{
  "train_examples": 78125,
  "win_length": 400,
  "tokenizer": "char",
  "norm": "batchnorm",
  "stem": "single",
  "beta1": 0.95,
  "epochs": 10.5,
  "weight_decay": 0.2
}
Rows from block 9, named by matrix and row number. Each number is 128 + 24 x the weight over its row's rms, rounded and kept within 0 to 255. All counts start at 0. After the name is the row's rms in percent of the matrix's.
# c10: first pointwise conv (model.blocks.9.c1.0.weight, 384x384x1), inputs 192-287
c10.54 086 [138 169 133 101 125 166 183 125 128 116 156  83 139 128 143  86 110 151 103 126 151 128 101 153 143 150  90  93 117 116  93 156 125 179 124 117 109 114 162 125 128 113 176 142 122 138 113 123 169 101 117 112 105 128  88 151  90 118  88 128 178 133 164 135 116  93 147 104  95 147 122 107  84 129 122 151 120 181 157 127 142 179  92 140 123 157 111 146 130  74 118 103  83 149  96  61]
c10.55 085 [147 131 167 148 120 132 117  90 169 127 119 148 128 129 112 115 149 131  90 137 126 122 150  99  72 129 112 111 151 126 120 126 100 135 157 147 140 165 154 170 137  95 140 165 131 139 153  98  94 119 144 110  95 158 130  88 132 112 112 110 148 112 136 164 133 139 110 111  94 106 152 129 121 133 124 106 142 146 109 170 144 142 131 113 123 147  68  97 103 111 113 124 114 117 142 166]
c10.56 084 [138 171 127 138 126  99 164 111 102 121 110  87 140 142 156 104 138 150 113 103 105 123 114 142 133  89 143  96 157 112 124 122 121 131  79 192 144 128 104 110 147 140 111 117 147 143 141 152 146 176 129 158 163 169  72 148 128 169 143 150 118 132  86 138 124 105 151 100 105  94  81 159 121 141 133 111 143  98 145 143  94 108 105 113 138 134 125 125 130 154 167 129 123 156 156 120]
c10.57 088 [ 95 119 117 125 103 115  99 116 124 122 148 114 103 131 144 141 151 127 107 145  98 101 137 157 135 112 149  84 144 119 139 107  95 168 110 163 113 114 111  83 114 126 152 131 153 133 122 124 160 190 109 103 149 101  87 127 134 140 147 126 144 121 149 159 124 148  76 100 130 123 148 120 125 117 149 175 103 127 123 121 160 110  81 143 126 103 115 145 114  95 173 106 128 104 132 127]
c10.58 084 [140  93 128  97 116 120 118 133 137 126 156  89 134 127 115 122 154 105 113 136  94 135 151  99 134  85 120 143 134 148 162 123 157 136 129  93  82 161 152 142 111 162 151 114 102 146 100 151 113 176 112 103 140 119 131 139 173 140 167 142 110 114 143 149 103 147 146 111 154 131 165 100 138  92 152 177 115  96 149 144 104 175  87 170 130 139 107 129 131 153 121  95 116 108 127 187]
c10.59 093 [136 162  92 120 188 106 134 121 126 141 190 138 105  96 129 119 170 168 142 140  71 111 127 131 156 104 144 119 113 139 120 127 129 112 125  82 105 128 107 102 149 150 111 106  98 199 148 140 110 188 175 144 167 160 143  80 139 114 134 110 134 136 107 102 129 105 121 136 135 113 150 158 132 139 130 164 142 142 108  86 107 158 119 133 141 118 118 105 131 110 138 108 122 126 132 132]
c10.60 088 [121 110  93  99 158 140 166 164 158 173 128 128 102 103 121 105 146 189 101 169  99 109 128 112 177 137 161 165 110  78  79 128 110 149 158 161 119 151 151 169 112 175 132 126 159 134 139 113 149 120 136 122 110 180 162  89 125  90 126 150 122 160 166  86 162 149 132  94 147 117 141 104 133 148 120 100 109 125 122  90 134 139 126  92 158 125 116 120 122  97 160 135 101 117 103 128]
c10.61 097 [140 112 124 122 124 124 109 112 143 164 146 147 149 100 157 114  84 156 167 124 110 181 118 100 167 149 133 187  62 130 122  93 102  64 153 118 126 117  92 114  98 220 148 147 119 174 103 170 172 116  96 126 107  88  79 140 138  85 141 161 131 200 141 111  98 116  72  95 140  94 140 105 167 110  95 144 129 119 135 151 154 155 135 100 136 121 136 138 120  96 118 109 112 150 120 136]
c10.62 093 [131 114  91  95 153 132 147 155 125 144 125 172 125 154 144 114 132 143 121 114 178 124 108 113  95 114  83  97 111  94  95 168 124 138  92 144 157 108 144 114 129 201 141  68 142 119  93 167 143 135 118 131 187  98 113 119 109  87 119 143 145 134 118 141 140 142 135 129 117  82 134 161 123 127 140 134 108 166 105 184 139 125 140 134 168 133 146 104 141 104  96 104 107  80  98 166]
c10.63 093 [ 85 144 124 110 147 105 137 162  57 134 122  93 118 119 128 177 123 114 145 193 158 127 137  94  93 154 113 129  84 134 111 118 154 129 170 125 108 116 123 112 146 156 150 116 133  76 133 150 149 156 125  93 150 164 161 135 188 108 127 105 116 125 103 124 140 139 129 137  63 113  96 119 111 143 108 126 138 145 106 129 114 141 142 124 131  69 102 139 112 133 159 182  91 109 130 140]
c10.64 073 [175 129 129 103 125 126 123 153 126 111 162 120  88 154 130 124 110  80 104 124 121 160 143 129 138  98 116 142 122 138 113 140 127 123 142  91 146 154 109 124 108  92 151 162 169 118  93 170 110 101  82  97 141  88 116 158 113 106 141 117 103 119 114 135 140 100 134 150 170 114 127  92 175  96 145 102 146 154 161 109 135 113  83 109 160  77  79 169 114 102 149 114  98 128 135 112]
c10.65 091 [142  87 113 121 133 130 124 142 147 105 109  93 104 125 110 104 134 117 159 135 109 191 126  98 147 117 109 142 140 122 133 118 119 120 141 168 102 158 132  90 101 111 140 125 120 135 117 103 148 121 117 129 120 144 168 140 131 127 159  86 156 153  99 134 143 103 190 105 174 136 137 103 163  86 141 172 111 116 140 149 125 136  98 132 131  93 119 107 115  80 140 107  93 101 149 143]
c10.66 088 [154 125 119 120 118 117 168 108 114 102 145 157 125 106 116 138 137 109 104 155  97 163 136 134 152 125 159 123 116  78 125 150 112  88 174 196 141 143 158 113 119 107 132 139 129 193 138 129 131 166 122  97 132 135 129  88 107 114 140 114 139  98 141 134 136 132 127 121 121 151 153 110 114 107 114 161 105 178 158 133 107 108 141 135 119 142 103  97 106 104 106 125 125  95 185 111]
c10.67 082 [156  98 140 133 126 122 130 143 184 146 123 134 161 119 133 136 140  99 156  97 114 111 132 149 122 148 114  98 128 106 160 145 131  89 160 134 135 171  99 154 107 142 140 167 106 134  96 122 127 135 190  93 118 117 120  94 135  95 111 139 117 125 101 133 130 125 130 118 112 130 144 126 129 102 103 117 173 151 124 132 202 174 104 151 130 166 126 119 117 130 132 115 131 121 117  99]
c10.68 088 [142 157 123  66 126 170 146 130 150 132 129 154  81 135 121 102 180 134 156 157 119 102 147 128 133 115 124  81 115 126 184 143 149 168 105 145  93 138 115 128 159 151 114 157 127 150  88 150 133 111 114 136  81 145 122  93  94 119 112  79 104 124 132 146 131 110 135  81 107  92 167 141 187 145  87 102 102 111 108 123 134 150 111 117 134 140 138 170 142 115 139  97 143  75 106 135]
c10.69 080 [131 138 128 115  83 112 151 164 138 131 103  99 114 119 131  86 117 110 141 176 139  99 111 105 150 138 135 130 121 108 101 142 128  87 138 136 144 115 132 153  97 122  65 141  90 170 119 191  97 150 137 134 126 169 117 168 131  94 145 111 135 129 120 154  98 137  89  96 103 157 155 145 137 151 173 129 125 136 139 157 154 124 109 182 150 134 108 112 130 139 121 142 102 106 141 137]
c10.70 092 [121 136  78 108 136 174 126 122 206 141 152 105 119  96  84 106 139 139 113 103 148 153 154 134 109 115 113 101 134 125 135 144 134 169 124 114 131 118 167 137 116 114 115 123 134 103 141 126 144 120 132 102  76 124 132 132 144 121 106 101 130 161 109 101 108 132 160 110 145 126 175 119 123  64 148  95 124 115  84 109 127 133 129 122  93 115 134 145 118 156 150 154 151  97 122 153]
c10.71 088 [156 158 119 103 125 116 129  47 107 152 113 134 115 178 146 120  65 136 116 119 149 150 105 118 167 128 106 150  80 137 176 120 110 153 165 113 145 156 126 143 134 136 155 140 147 102 158  82 174 145 121 166 135 107 126 149 124 139 148  89 173 118 129 107  77 127 109 143 167 146  66 143 137 110 118 118 135 152 122 130 107 129 133 131 100 131 118  89 145 130 125  98 101 115  87 166]
c10.72 078 [142 149 101 139 107 120 141 100 159 161 101 108 102 152 125 114 168 149 144 153 128 147 138 138 118 155  76 114 119 102 130 119 107 116 164 146 112 121 133 148 121 118 115 136 121 181 121 143 158 117 146 125 120 128 119 149 116 118 136 139 171  97 151 179 123 100 130 137  95 125 137 122 129 141 132  86 129 129 139  97 122  99 134 128 105 168  97 118 104 104 199 107 107 148 135  93]
c10.73 081 [137 146 144 142 148 123 118 175 136 120 125 143 120 130 145 132 113 170 112 141  98 117 137 114  96 112 121 152 148  98 128  97 108 151  81 108 131 155 123 138 120 134 116  95 122 137 141 125 142 151 163 155 149 118  91 104  98 130 179 130  93 108 109 112 166 128 131 126 123 160 135 118  91 112 119 108  90 130 131 178 123 118  75 110 120  95  87 130 119 126 122 179 185 123 128 114]
c10.74 083 [103 144 150 149 123 112 120 138 163 119 130 129 146  97 117 148 151 139 160  84 124 135 101 101 143 121 163 123 116 151 191 114 108 135 156 145 138 116 104 112 126 150 145 139 142 134 130  88 135 139 127 133 102 168 131 170 117 122 146 124  82 120 158  96 139 140 139 112 114 131 113 153  99 157 116  79 114 125 105  98 129 123 143 135 162 138 135 141 144 154 125 143  94  94 150 192]
c10.75 076 [147  92 129 111 156  56 116  97 141  93  98 102 122 149 110 134 125 135  80  99 153  99 135 158 124 164 112 118  81 116 134 149 129 135 133 123 123 122 153 135 129 173 124  96 167 118 104 125 162 129 113 133 179 119 140 120 138 134 107 150 184 133  73 122 111 112 127 156 127  99 122 115 109 127 130 112 161  92 154 144  97 114 100 105 127 141 125 163 120 139 147 119 132 124  76 141]
c10.76 089 [176  87 132 128 121 136 139  97 144 154 176 137 109 152 122 106 113 121 155 138 120 115 122 135 132 111 129  69 123 120 125 147 150 113  89 118  93  78 150 108 166 119  87 144 150 151 138 127 116 129 130 126 140  99 107 153 165 132 139 110 165 137 154  81 142 140 135 113 101 108 118 105 160 103 132 145 150 107 140 170  84 130 163 128 111 112 100 152 121 165 131  87  96 105  98 145]
c10.77 083 [112 154 180  70 168 121 147 137  84  78 118 103 131  76 126 104 135 124  90 131 150 113 121 144 153 144 124 110 120 126 111 129 120 117 140 143 122 113 106 114 150 160  82 136 140 107 119 137  81 167 134 105 152 134 144 142 114 103 108 149  84 106 150 120 122 142 138  99 102 131 105 156 154 140 154 120  91 139 160 131 123 128 115 145  91 136 157 118 100 140 126  89 139 135 123 130]
c10.78 091 [142 108 134 176 143 138 153  98 137  99 131 104 109 154  98 135 198 163 117 130 169 123 120 112 153  97  91 175 169 102 150 122 152 126 121 126 133 118 158 109  94 126 115 138 145 141 128  90  82 143 119 118 159 112 131 155 141 126 169 135 110 131 135 107 146 148 123 117 138 127 115 104 115 156 108 141 121 116 144 122 120 132 121 128 103 115 127 120 142 130  75  56 155 103  78 122]
c10.79 080 [118 131 166 115 114 124  98 172  98 126 119  69 113 139 178 107 126 141 102 150 193  80 115 111 110 139 114 114 118 113 110 120 161 135 142 147 127 128 156 114  94 126  97 160 183 107 123 119 167 159 113 130 105 106  92  91 123 147 164  97 182 101 129  90  96 154 109 157  85 119  93 162 107 163 102  93 118 128 146 148 129 106 120 134 149 129 131 116 157 106 141 112 130 140 115 147]
c10.80 082 [150 148 114 116 120 118 149 132  98  99 118 131 125 149 147 127 115 172 156 158 113 168  86 148 156 116 126 135  72 131 127 134 146 103 120 163 108 125 126 128 140 144 124  79 112 131 147 122 135 153 111 135 134 131 117 107 147 105 137 123 166 119 168  84 135 103 102  98 113 140  77  99 106 160  74 124 135  63 133 121 106 119 112 157 130 133  96 105  93  92 161 137 163 140 138 122]
c10.81 088 [ 83 111 134 101 109 125 118 109 126 184 119 112 122 115 139 108 127 140 150 110 141 129  94  93 133 121 132  85 130 161 141 163 112 133 151 151 125 165 170 116 153 116 153 136 112 139 166 183 106 183 173 113 120 150 161  92 137  78 134 140 109 149 188 144  96  92 122 103 105 123 137  77 149 118 167 101 137 161 143 115 141 114 107  96 131 135  76 137 102 120 134 102  99  94 146 142]
c10.82 086 [132 157 119 128 169 112 109 167  50 113  91 116 135 159 149 107 112  90 135 114 121 141 106  97 130 151 155 117 116 126 112 106  84 145 108 152  98 106 107 148 110 108 141 139 170 109 142 133 153  99 123 119  85 114  78 125  73  99 129 164  99 117  97 136 112 126 109 118 150 134 128 105 137 129 104 104 150 134 121 128 112  90 113 139 132 169 101  96 131  79 182 118 110 114 124  68]
c10.83 081 [156 113 133 149 146 131 125 133 167 123 116 134 115 113  55 188 174 176 133 185 103 152 150 150 163 117 136 147 126 127 140 117 134 140 115 146 112 147 168 105  88 113 121 150 113 102 121 139 110 152 131 122 167 147 146 151 163 159 118 108 100 112  99 144 109 112 117 122 122 127 110 132  97  82 142 109 155 161 153 118 109 157  97 158 164 126 113 138 126 114 124 147 130 143 114 123]
c10.84 095 [145  66 126 124 143 148 124 107 106 138 105 130 169  83 138 130 108 136 127 127 133 116 153 133 144 112 135 136  90 108 127 130 149  97 110 170  96 162 113 188 149 137 164 142 142 104 114  84 123 111 146 143 111 158 143 177 140 114 106 162 146 115 133 146 147 147 142 151 150 113  84 160 174 100 121 137 209 124 109 144 103 131 185 173 165 122 135 125 170  87 115 143 108 108 144  90]
c10.85 073 [132 129  88 122  92 137 176  83 134 155 103 126  81 119 123 174 193 108 127 155 150 147  97  99 100 129 103 137 114 104 109 165 170  99 124 134 162 124 172 116 121 158 123 147 146  78 131 132 142 154  98 117 136 154 136 160 148 109 132 148 107 130 166 114 159 107  76 160 140  99 160 145 162 129 123 132 106 167 134 129 122 185 121 117 133 145 111 151 122 119 150 154 158 145 181 101]
c10.86 088 [141 178 129 102 170 117 162 142 158 162 103 152 133 120 121 141 117 109 112 182 131 130 166 116 122 119  99 140 131 148 144 150  72 160 120 161 106 128 146 150 141 132 119 108 137 102 108 105 151 133 149 141 119 128 132 157  89  83 133 135 191 104 152 140 132 128 116 130 132  73  85 138 109 134 163 156 128 136 138 102 109 137 150 152 120 123 116 113 125 130 110 150 131 147 136 147]
c10.87 084 [104 138  75 145 138  95 135 101  91 130 116 127 157 106 139 130 112 144 172  96 118 109 121 163 127 124 123 153 101 178  96 178 104 102 158 108 104 138 148 101 124 132 134 138 110 139 131 173 137 166  94 137 175 148  70 138 151 174 109 118 131 147 123 119  95 132 134 161 148 140 147 191 140 151 134 140 119 108 160 115 124 144 141 100 101 126 134 147 112 126  89 174 148  97 136 126]
c10.88 092 [131 122 128 102 147 153  97 167 131 148 138 117  76 123 149 126 131 117 157  63  64 102 106 124 165 132  99 122 124  99 102 110 143  89 126 124 103 149 172 151 126 171 191 122 129 149 115 176 115 129 153  99 104 121 121 113 150  97  96 157  98 177 123  96 130 144 110  98 107 127 119  63 115 112 175 145 129 151 156 142 113 168 135  90  99 148 142 101 115 168 122  97 118  75 142 122]
c10.89 080 [146 121 137 156  91 120  95 100 132 115  85 133 132 101 121 123  88 146 107 111 117 137  97 107 127 132 112  85 114 106 100 119 101 121 195 196 162 128 162 178  93 130 127 141 166  99 127 104 125 100 153  99 105 118 146 129 118 138 140 114 117 163 145 127 158 154 121 130 102 117 122 141 155 115 150 131 149 120 181 165 162 131 132 148 163 109 136 121  91 122 152 169 147 110 117 135]
c10.90 085 [100 117 156 130 138 107 113 100  99 134 125 108 136 142 147 125 140 118 133 125 139 160 155 105 176  96 116 179 109 133 153 147 141 123 110 131  93 140 125 143 138 108  96  98 102 103 104 167 111 114 126 166 122 146 139 121 117 130 142 124 137 141  94 143 165 116 203 171 114 133 167 147 106 145 147 124 132 133 174 127 140 136 118 150 154 146 137  90 157 136 167 169 130 105 107 127]
c10.91 089 [104 107 141 133  83 143  95 147 121 185 162  98 128 120 150 130 147 141 123 123 123 137  93  83 116  96 137 105 137 130 162 181 149 128 116 146 121 173 192 128 109 151  95 133 147 114 145 121 118  94 121 157 124 148 143 126 121 115 157 120 149 147 136 118 140 109 141 150 143 113 150 125 105 103 161 107 122 141 106 157 169 162 148 104 118 107  93  96 162 134 140 158 113 109 116 163]
c10.92 094 [149 114 134 142 133 149 129 148 150 102 134 114  96 147 131 122  93 101 117 143 210 161 156 107 126 121 130 155 101 174 148 114 151 107  89 125 141 142 125  96 145  94  73 155 153 108  85 117 161 117 105 147  78 141 116  95 162 102 106 100 134 137 118 137 122 105 148 154 116 153 119 110 114 158 113  93 103 121 147 110 146 143  79 132 189  93 139 136 170 128 143 215 157  87 132  98]
c10.93 091 [134 109 146 147 147 138 112  97 115 135 153 140 130 136 139 145 118  99 182 139  99 140  94  90 101 146 102 137 123 134 130 123 138 138 130 157 123 173 113 121 126 106 121 111 136 179 172 109 123 129 103 137  87 103 129  88 166 162 123 125 154 103 125 159 134  93  93 139 118 106 168 119  98 147 106 147 114 140 105 150 154 125 127  96 120 159 125 107 169 100 157 149 116 107 102  96]
c10.94 092 [149 115 143  91 148 134 138 129 118 118 171 127 115 126 105 142 101  99 131  84 168 152 114 135 146 122 144 121 141 141 139 100 131 173 120 173 124 146 111  97 149 110 151 166 185 122  93 133 172  69 110 136 110 125 138 112  96 128 118 108 112 135 107 118 114 125 101 156 174 153 126 126 126 107 107 124 139 116 136 122 145 117 147  77 104 131 121 141 105 136 100 167 136 164 124  91]
c10.95 089 [158 135 147 112 136 111 162 146 161 161 158 151 124  98 156 138 133 161 144 124 120 151 125 131 115 109 137 142 142 111 153 145 140 102 113 153 123 123 136 106 148  95 137 152 103 159 129 143 129 140 108 157 176 119 106 115 109 166 135 124 147 130 110  97 175 125 121 125 104 156 133 125 141 122 103 116 121 114 141 147 117 194 132 134 143 146 109 171 156 139 120 144 117 133 118 112]
c10.96 116 [110 126 120 115 141 147 132 121 113  94 142 161 117 107 111 144 166  94  95 120 114 110 136  91 145 106 117 137  77 137 118 132 135 125 162  77 211 101 159 150 116 149 155 121 104 119 135 124 117 103  96  96 163 119 111 145 130  98 120 111 129 107 131 143 106  99 141 169 135 170  94 173 150 163 140 126 128 115 114 108 140 102 103  91 139  64 191 111 123 115 107 155 149 171 105 118]
c10.97 126 [131  95  86  80 141 132 137 142 144 141 140 113 155 125 166 135 140 114 109 126 104 140 128 145 110 108 141 106  88  99 137 128 138 147 113 135 104 139 138 143 152 146 123 149  79 156 132 164 137 129 124 169  99 108  93  90  81 146 207 117 151 167 164 129 140  87  97 167 140  67  91  81 101 132 128 162 128 126  93 147 121 155  96 113 133 154 182  98 104  92 182 108 134 121 176 177]
c10.98 111 [133 106 165 100 123 108 132  96 138 141 145 167  99 128 136 196 152  82 156 133  81 130 120 105 119 147 159 130 177 150  94 143 133 120  90 133 154 149 120 161 145 106 131 161  92  81  89 108  96 162  90 105 143 130 114 126 150 121 120 120 128 158 154 167 131 133 129 149 106  98 157 114 120 159 109 135 126 148 107 118 110 142 126 116 128 135 112 156 121 135 109 167 150 117 119 109]
c10.99 120 [171 140  96 140 143 136 103  93 119 120 105 168 120 133 159 157 174 141  98 122  66 142 122 155 126 156 129 149 139 111 151 111 106  90 116  82 126 167 151 114 145 161 171 109 186 114 137 127 104 177 107 177 168 142  95 117  90 129 113 133 139  91 118  72  91 122 127 162 104  74  98 137 173 104 129 132 125 115 124 141 153 168 159 154 165 105 149 147 147 158 101  82 108 135 129 119]
c10.100 126 [147 133 130 182 149 163 154 152 157 139 116  91 155 123 121 132 152 109 141 102 116 135 151 125 127 128 133  86 129 142 168 102 107 140  92 111 152 118 123  92 107 124 138 115 119  93 102 135 149 133 147 100 101 159 125 123 133 138 128  75 139 149 117 111 127 140 116 111 123 120 201 204 107 132 108 141 143 161 132 124 102 139 130 140 138  73  63 143 107 105 119 159  90 104 144 118]
c10.101 111 [ 94 120 138 105 144 125 116 124 146 125 132 115 160  97 110 139 121 117 107 142 146 157 142 134 141 151  98 155  70 100 142  54  96 131 165 113 166 136  88 119  92 116 161 121 181 154 196 142 127 137  89 131 102 156 133 181 182 117 172 148 132 118 134 163 134 108 136 142 139 153 119 140 132 127 143 144 102 127 121 131 161 109 125 139 127 139 109 141 179 158 149 146 132 137  95 104]
c10.102 119 [116 108 160 115 118 136 135 121 135 101 108 150 138 127 128  81 146 118 105 114 117 144 135 105 106 114 130 123 112 138 134 187 151 131 116 104 102 109 112 122  87 102 146  90 117 135 148 135 132 130 136 124 120 139 119 128 132 146 148 154 144 148 153 121 126 153 189 134 112 158 131 133 114 190 104 148 123 124 100 120 171 115 112 152  81 114 164 149  95 130 115 110 178 145  99 187]
c10.103 118 [122 115 150 152 160 125 145  71 115 131 123 157 115 125  98 119 117  92 124  83  89 133 134 126  77 130 140 138 132 167 113 124 143 124 126  86 149 142 107 109 160 124 107 136 155 123 141 175 105 143 100 152 146 146 116 103 150 166 139 196  83  84 121 125 129 118 152 106 161 135 126 158 143 126 128 102 164 151 142 115 124 107 117 115 158 150  72 128 139  89 114 156 131 124 131 132]
c10.104 118 [ 93 186 104 145 118 148 126 144 151 127 102 167 145 148 120 167 117 154 113 108  98 126 114 176 108 136 112  99 130 113 117 116 103 105  79 139 107 137 141 161 126 110 123 129 105 116  79 162  94  99 152 147 109 143 135 128 167 182  97 145 100 108 174 118 135 115 117 169 108 156 155 155 133 133 147 103 121 142 128 108 148 105 166 159 138 116 137 141 101 146 141 171 140 143 134 122]
c10.105 128 [128 127  98 126 149  88 147 116 165  99 134 122  96  90 131 111 113 116 144 115 144 109 146 117 135 178  94 110 104 105 132 144  88 136 128 164 132  69 158 159 188 168 124 127 136 128 127 154  83 108  77 115 142 137 143 165 121 185 118 162 152 121 131 138 102  90 116  66 103 155 106 142 112 105 116  84 157 125 139 129 129 137 122 125 139 159 155 111 153 105 154 112 131 135 103  95]
c10.106 120 [126 133 132 107 125 157  89  79 102 133  98 102  76 113 121 151 137 116 147 116 113 125 103 123 121 103 128 115 113 162  80 138 181 141 185 123 133 125 134 147 143 183 163 105  97 117 130 108 117 134 114 121  96  90 125 187 123 142 112 181 106 182 162 126 116  98 105 115  97 146 126  95  92 137 149 100  88 183 134 135 129  86 124 135 110 144 129 126  98 159 122 121 149  77 169 150]
c10.107 115 [143 144  63 130 138 121 121 148 137 163  93 161 164 115  98 119 133 147 124 135  83 158 158 151  95 122 106 113 177 114 111 144  72 158 171 119 112 121 123  95 115 106 139 151 132 142 140 162 170 121 150 132 105 152 113 149  78 159 163 123 115 125 149 120 153 125  90 100  99 106 150 148 128 149 113 109 163 127 122 141 110 141 153 150 189 143 144 127 110 157 110 124 175 137 111 105]
c10.108 125 [125 107 149  83 130 110 127 102 128 121  97 109  87  90 135 107 102 121 146 130 126 115  93  93  79 157 153 170 117 107 122 152 172 152 138 123 143 131 159 136 136 129 114 126 128 122  99 153 134 164  94 150  95 124 147 183 144  92 106 157 101 150 107 140 133 133 144 128 139 158 143 112 130 144 120 146 100 147 105 143 158 182 111 123  85 133  70 164 119 132  88 135 136  92 130 122]
c10.109 106 [114 124 116 132 126 148  88 176 113 129 110 117 125 114 130 102 144 127 135 130 154 130 136 159 107  89  96 121 111 128  97 126  98 128 166 134 124 143  82 116 147 115 158 115 132 100 107 143 118 162 138 142 147 148 114 123 184 166  99 146 101 135  87 100 103 121  89 171  91 131 101 122 123  94 103 121 150  64 141 134 108 121 119 134 133 173 111 105 102 137 121 150 104 122 130 128]
c10.110 115 [138 106  91 126 132 159  88 145 153 113  84 112 135  87 135  96 107 141 163 109  86  95 140 105 111 149 127 141 135 150 124 107 152 136 115 174 166 112 102 148 107  86 134 142 135 127 129 111 163 125 149 140 148 106 131 113 141 122 120 112 156 138 106 122 104 158 123  98 110 132 156 137 156 143 112 163 136 104 143 173 148 144 165 146  98 136 144  90 141 119 117 103 134 135 105 107]
c10.111 117 [136 141 111 121 169 133 100 161 158 124 111 137 147 145  88 137  87 147 160  99 100 110 117 154  72 102  86 139 120 129  90 119 166 153  94 136 131  99 129 149 110 142 112 134 125 124 130 114 109 150 118  89 105 148  93 133 125 166 134 147  86 136 127 103 142 128 120  94 142 113 116 136 128  87 141 112 156 117 162 116  66 133 129 136  83 164 123  80 121 141 151 129 168 149 158 127]
c10.112 120 [142 156 163 159  90 146 130 151 196 116 100 150 125 142 141 146 122 131 120 117 176  84 121 121 149 136 108 104 133 158 113 147 129 113 109 130 123 106 144 155 149  88 177 101  96 107  79  84 170 137 135 114 189 133 107 104 127 168 165  92 161 133 102 142 116 150  89 140 118 133 105 135 137 116 112 124 109 127 141 100  90 113 154 140 200 150 127 157 109 145 149 140 106 124 128 139]
c10.113 098 [100 122 164 111 125 184 139 162 134 104  99 146 171  80 133 134  98 146 152 140 135 136 129 123 143 110 120 123 148  90 113  97 125 142 174  81 124 110 100 119 122 124 145 112 108 131 149 124 109 165 138 131 119 135 120 100 105 132 117 176 129 128  59 140 109 143 131 112 129 172 143 102  79 100  98 128 120 156 128 138 112 153 126  89 158 144 123  88 129 154 130 104 128 111  90 133]
c10.114 119 [162 140 148 125 131 135 134 123 150 114 133 118  96 163 138 112 192 132 126 123 164  94 130 133 112 118 126 115 135 144  72 180 158 101 165 124 136 135 135 157 131 170 136 139 127 146 152 141 126 124 151 167 120 111 133  83 135 102 128  96  99 124 107 135 125 119 146 122 129 104 137  92 118 137  73 132 118 105 148 165 130 152 138 127 129 131 113 152 121 113 101 103  91 121 125 133]
c10.115 123 [143  92 179 131 131 112  90 135 161 159 113 105 140 136 126  83 128 141 134 153 133 108 107 135 120 129 129 113 169 125  86  96 100 162 129 141 118 160 151 136  75  83 140 145  92 138 127 121 149 114 142 124 108 121 122 150 105 115 117 133 123 143 122 100 135 155  88 127 127 139 158 164 127 112 111 122 136 136 163 142 131 141 143 120 141 115 124 182 125 100 133 142  96 150 117 141]
c10.116 120 [117 149 123 131 162 196 135 102 140 102 157 106 124 179 127 130 116 118 122 128 140 153 150 118 145 132 124 174 146 143  90 128 155 108 120 141 135 150 102 141 124 112 122 111 120 107 154 145  98 140 132 170 104 141  87 159 179 117 145 144 118 155 113 133 134 140  96 121  86 103 168 156 129 115 158 112 101 137 119  91 137 121 133 133 141 131 132 103 169 147 130 114  73  81 145 154]
c10.117 107 [165 165 132 121 111 137 117 140 137  94  97 123 134  83 121 103 132 118 118 110 105 114 171  91 111 126 143 147 106 129  75  98 150 148 153 137 115 159 111 103 176 101 147 123 116 155  96  89 111 118 133 158 117 151 113 108 135 115 168  83 112 102 129 112 152 134 121 103 155  75 186 148 172 138  90 121 117 107 148 117  79 130 131 125 124  93  90 146 131  79 117 135 135 133 167 105]
c10.118 113 [161 129 135  79 111 171 132 129 168 147 135 155  84 117 140 105 120 120 129 137  94 148 125 121 130 144 120 168  92 148 166 141  93 138 117 136 162 128 126 170 127 157 114 127 142 105 110 124  97 118 153 128 152 160 105 115 127 124 123  85 147 207 166 119 149 122  88 103 152 147 163 120  94 127 151  94 167 101 111 148 152 119 115 145  97 141 137 138 106 144 152 124 104 161 114 127]
c10.119 114 [150 165 105 149 108 111 137  98 123  94 135  91 163  97 125 113 154 104 102 109 118 148 114 130 113 119 125 137 102 102 124 123 156 134 107 108 142  94 129  95 144 140 139 110 200  38 126  97 156 130 118 123 151 134 179 118 116 143 115 134 146 109 106 141 114 102 178 137 154 125 141 187 175 136 109 169 113 128 109 113 121 114 175 126 150 126 149 113 121  77 125 112 131 176 151 146]
c10.120 108 [176  94 105 112 118 108 112  73 106 123 147 157 124 151 113 126 135 117 127 144  94 144 107 106 110  95 111 100 135 148 122 100 161 107 104  64 125 150 141 164 135 122 116 148 154 106 150 107 165 115 132 127 151 105  70 129 179  95 105 160 125 137 108 143  83 106 105 171 177 158 124 172 153 150 144 130 121 137 113 148 176 116 122 126 101  72 129 126  68 117 140 128 137  99 145 115]
c10.121 115 [150 134 124 158 135 127 174 127 118 134 125 131 101 100 129 131 105 132 140 156 134 128 127 150 146  96 134 135 116  85 153 164 129 131 145 153 112 110 127 119 133  73  94 174 124 126 131 132  84 124  77 123 149 101 160 174 126 112  83 104 143 128 140 143 139 142 164 170 129 156 150 130 144 124 131 111 156 143  98 144 122  98 138  94 124 104 111 135  95 153 151 135 101 149  97  95]
c10.122 120 [164 121 105 160 135 144 176 159 122 129 120 133 119 138 116 150 151 118  99 107 134 133 180 102 138 138  96 145 140 132 134 134  98 104 105 109 145 101 105  92 126 118 152 154 127 100 149 117 100 125 149  92 151 101  97 115 149 115 157 108 125 114  97 134 150  99 173 100 158 150  97 195 148 134 117 137 136 120 175  89 143 140 154 174 138  87 126 110 119 151 139 119 129 135 127 131]
c10.123 127 [ 98 143 152 121  96 152 126 178 131 103 148 130 171 136 172 107 100 117 112 130 152 141 164 134 115 116 130 144 117 134 144 128 153 150 127 142 135 168 136 124 126 152 116 171 131 113 130 107 166 156 119 117 162 108 118 163 139 123 139  89 166 116 113 117 111 136 123 123 131 134 159 142  87  87 156 110 103 119  99 168 146 145 104 136 157 115 137 131 124  94  82 112 128 111 126  85]
c10.124 115 [171 146  97 110 114  89 101 113 134 138 115 159 144  99 139 133  89 123 139  89 101 144 124 162  92 120 104 103 183  87 155 125 109 143 126 127 162 124 159 105 140 106 129 141 112 123 112 126 180 194 127  96 102 152  92 156  91 119 167  97 152 133 134 152 135 121 156 128 138 115 135 143 138 107 154 122 115 128 145 116  91 127 122 124 103 109 124  86  90 128 121 115 100  78 129 151]
c10.125 113 [155 178 143  92 148 133 118 117 110 140 138 152 128 120 143 122 137 153 120 132 136 104 117 127 116  82 115 159 144 153 110 109 125 110  97 152 118 175 142 152 126 120 113 122 111 124 111 152 145 101 114 125  77 168 124 123 126 154 128 115 110 146 137 140  92  94 112 121 146 130  87 142 162 128 119 146 143 136 110 132 107 141 135 125 127 106  96 104 172 152  97 131 143 179 118 146]